From a checkpoint of a small spectrogram enhancement model: activation silu, adamw at rate 0.0018.
Rows from block 5 of a small spectrogram enhancement model, named by matrix and row number. Rows with one number belong to one channel. Each number is 128 + 32 x the weight over its row's rms, rounded and kept within 0 to 255. All counts start at 0. After the name is the row's rms in percent of the matrix's.
After each channel's rows are labels from the 100 clips, of 14976, where the channel reaches its highest value: "responds to" is what is common among them. Only what is clearly more common there than usual is listed. The data: single English nouns, adjectives and verbs, spoken by a formant synthesiser in many voices. In brackets: how many of the 100, against the usual share in percent.
# convs0: first 3x3 conv (model.mid.2.convs.0.weight, 96x96x3x3, each kernel summed), inputs 0-95
# convs1: second 3x3 conv (model.mid.2.convs.1.weight, 96x96x3x3, transposed, each kernel summed), outputs 0-95

convs0.2 119 [130 110  68 123 118 119 106 180 140  92 131 127 130 137  98 124 123 166 120 127 149  97 175  96 188 118  83 135 178 195 102 128 105 112 179 176  90 153 195  98  92 132 152 113 163 122 111 183 106 140 172 124 126 105 241 144 112 187 118 124  97 121 162 126 164 124 133 101 144 186 129 114 126 104  75 126 106 127 156 137 189  70 101 172  86 122 154 121  98 136  75 125 111 124 131 114]
convs1.2 097 [104 149 124 101 162 168 134 109  71 142  98 150 109 156 122 165 157  86 102 101 104 125  88  95  41 128 177 121  74 121 172 154 112 173  87  76 105 120  59 140 150 124  92 149 114 132 145 100  93 165  84 148 169 131  72 138 158 121 127 135 101 151 111 139  99 120 169 152  92  72  69 169  97  99 152 143 143  94  94 111  70 109 107  75 130  75 104 134 166 159 122 124 150  83 109  99]
responds to: white noise (99 vs 12.5)

convs0.90 102 [115  86 158 152 107 129 157 137  68 171 104 150 142 147  70 100 120  89 118  98 136  77 152 144 118 154 126 155 150 105 128 111 112 154 154 138 108 128 115 138 143  26 131 172 146 124 117 151  82  92 131 160 128  86 170  60 115 133 122 146  59 124 147 130  82 108 109  68 177 203 124 144 110 120 124 142  91 148 143  75 113 127 144 112 100 164  44 119 165 163  76 107 119 139  74 149]
convs1.90 102 [109 174 152 117 137 155  84 174  82 152  96 112 117 122 181 160 183 146 148 120 120 147 117 146 167 155 171 159 111 106 154 137  76 156 123 153 102  78 189  78 154  96 111  87 178 123  92 150 188 132 118 113 119  98 148  72 147 108  83  87 147 150  81  74 102 171 141 120  75 128  97 136  77 124 123 114 108 152  91 102 148 114 147 192  77 136  70 177 120 116 158 126 169 115 157 156]
responds to: clipping (97 vs 8.1)

convs0.41 078 [127 131  93 137 127 100 163 115  97 113 113 118 138  76 131 155 104 151 177 136 164 134 115 110 119 110 160 153  90 145 140 158 125 148 120 113 126  97 107 103 151  29  73 128 119 130 126 127 151  96 111 139 125 112 129 219 166 152 168 129 124 152 137 118 117 156  88 188  68 103  63  53 126 160 131 203 126 195 119 217 128 106 140 139 141 102 164 128 111 130 135 107  75  93 162 117]
convs1.41 119 [155  95  93 128 138 133 114 138 218 104 117 160  81 148 171 128 112  70 148 170 111  83 154 171 188 145 142 128 159  70 132  87 141 126 123 146 134 116 168  76 178 190 110 140 153 105 144 107 127  67 126 100  89 164  59  98 109 120 115 117 125 119  96 137 159  88 158 132 115 134 159 133 132 103 124  84 152 123 132 125 110 132 128 167 164 165 162  70 116 108 134  98 207 154 147  54]
responds to: /f/ (82 vs 8.5); /n/ (42 vs 20.2)

convs0.27 133 [100 101 157 153 118 124 167 109 122 116 117 122  98 128 133 157 115 138 141  68 126 124 169 132 121 150 119 168 106 118 110  89 114  77  66 101 126 217 102  83 177 126  71 152 141 112 167 124  96 111 137 140 121 107  68  98  86 123  77  94 155 204 117  88  91 201 115 167 151 144 169 124 166 149 151 170 160 137 136 113 108 169 153 149  78 147  77 164 133  67 122 187 137 127 134 159]
convs1.27 130 [ 80  83 110 116 161 101 113  74 112 161  83 164 109 108  79 168 166 191  50 123  80  85 144 111 100 106 170 149 109 138 173 176 126 152 155 142 147 159 138 144 161 116 109 154 138 140 175 124 110 181  88 141 147  94 139 169 154 133 141 133 121 168  83 113 117 152 164 189 110  90  91 131 135  98  70 171 154 100 104 156 124 146  74 125 151 104 166 189 169 158 140 116 143  79  98 120]
responds to: thin (high-pass) (89 vs 11.8); white noise (68 vs 12.5)

convs0.49 122 [107 102  87 111 135 122 111 191 138  81  88 111 116 118  99 117 128 152 118 114 118 101 158  73 214 107 102 130 159 196  66 137  82 128 165 150  78 150 234  83  86 131 139 112 131 117 107 159 109 120 163 131 106 111 206 120 104 185 123 113  96 121 152  98 135 128  98  92 125 158 134 104 134  99  92 113 102 107 134 125 206  98  90 183 101 112 126 122  94 132 108 109 104 149 123 120]
convs1.49 096 [121 151 109 100 152 165 127  86  91 140 131 148 110 168 130 143 126  69 122 108 113 104  72 120  32 136 161 113  83 102 153 152 123 164  91  79 109 108  28 140 138 121  99 153  90 118 142  88  88 148  90 145 163 140  84 146 150 102 119 115 100 128 122 148 116  95 163 137 106  84  85 168 101 103 127 110 140  98 102 120  57  83  90  50 150  90 124  83 158 160 111 122 141  90 106 100]
responds to: white noise (98 vs 12.5)

convs0.77 120 [118 104  84 110 130 109 103 189 137  80 101 107 110 120 103 124 137 161 110 125 131  96 167  79 202 107  87 123 162 192  71 134  80 120 179 164  92 146 224  90  93 135 147 113 141 122 110 169 110 138 168 126 111 109 220 134 107 191 113 115 103 122 166 109 149 125 105 101 125 155 132 102 126  92  83 111 110 103 135 124 204  94  89 176  99 106 135 124 106 133  99 108 109 140 128 112]
convs1.77 096 [116 157 120 102 159 163 131  90  82 143 122 147 110 162 118 151 143  78 114 110 107 112  75 105  26 132 161 118  80 109 162 151 119 165  90  77 118 117  35 152 140 121 100 159  99 124 145  94  90 158  87 145 170 139  79 151 157 115 120 124 109 136 126 153 106  98 166 142 107  81  78 165  97 100 131 118 141  96 100 126  61  91  99  54 155  78 126 105 161 156 116 122 139  86 108 103]
responds to: white noise (99 vs 12.5)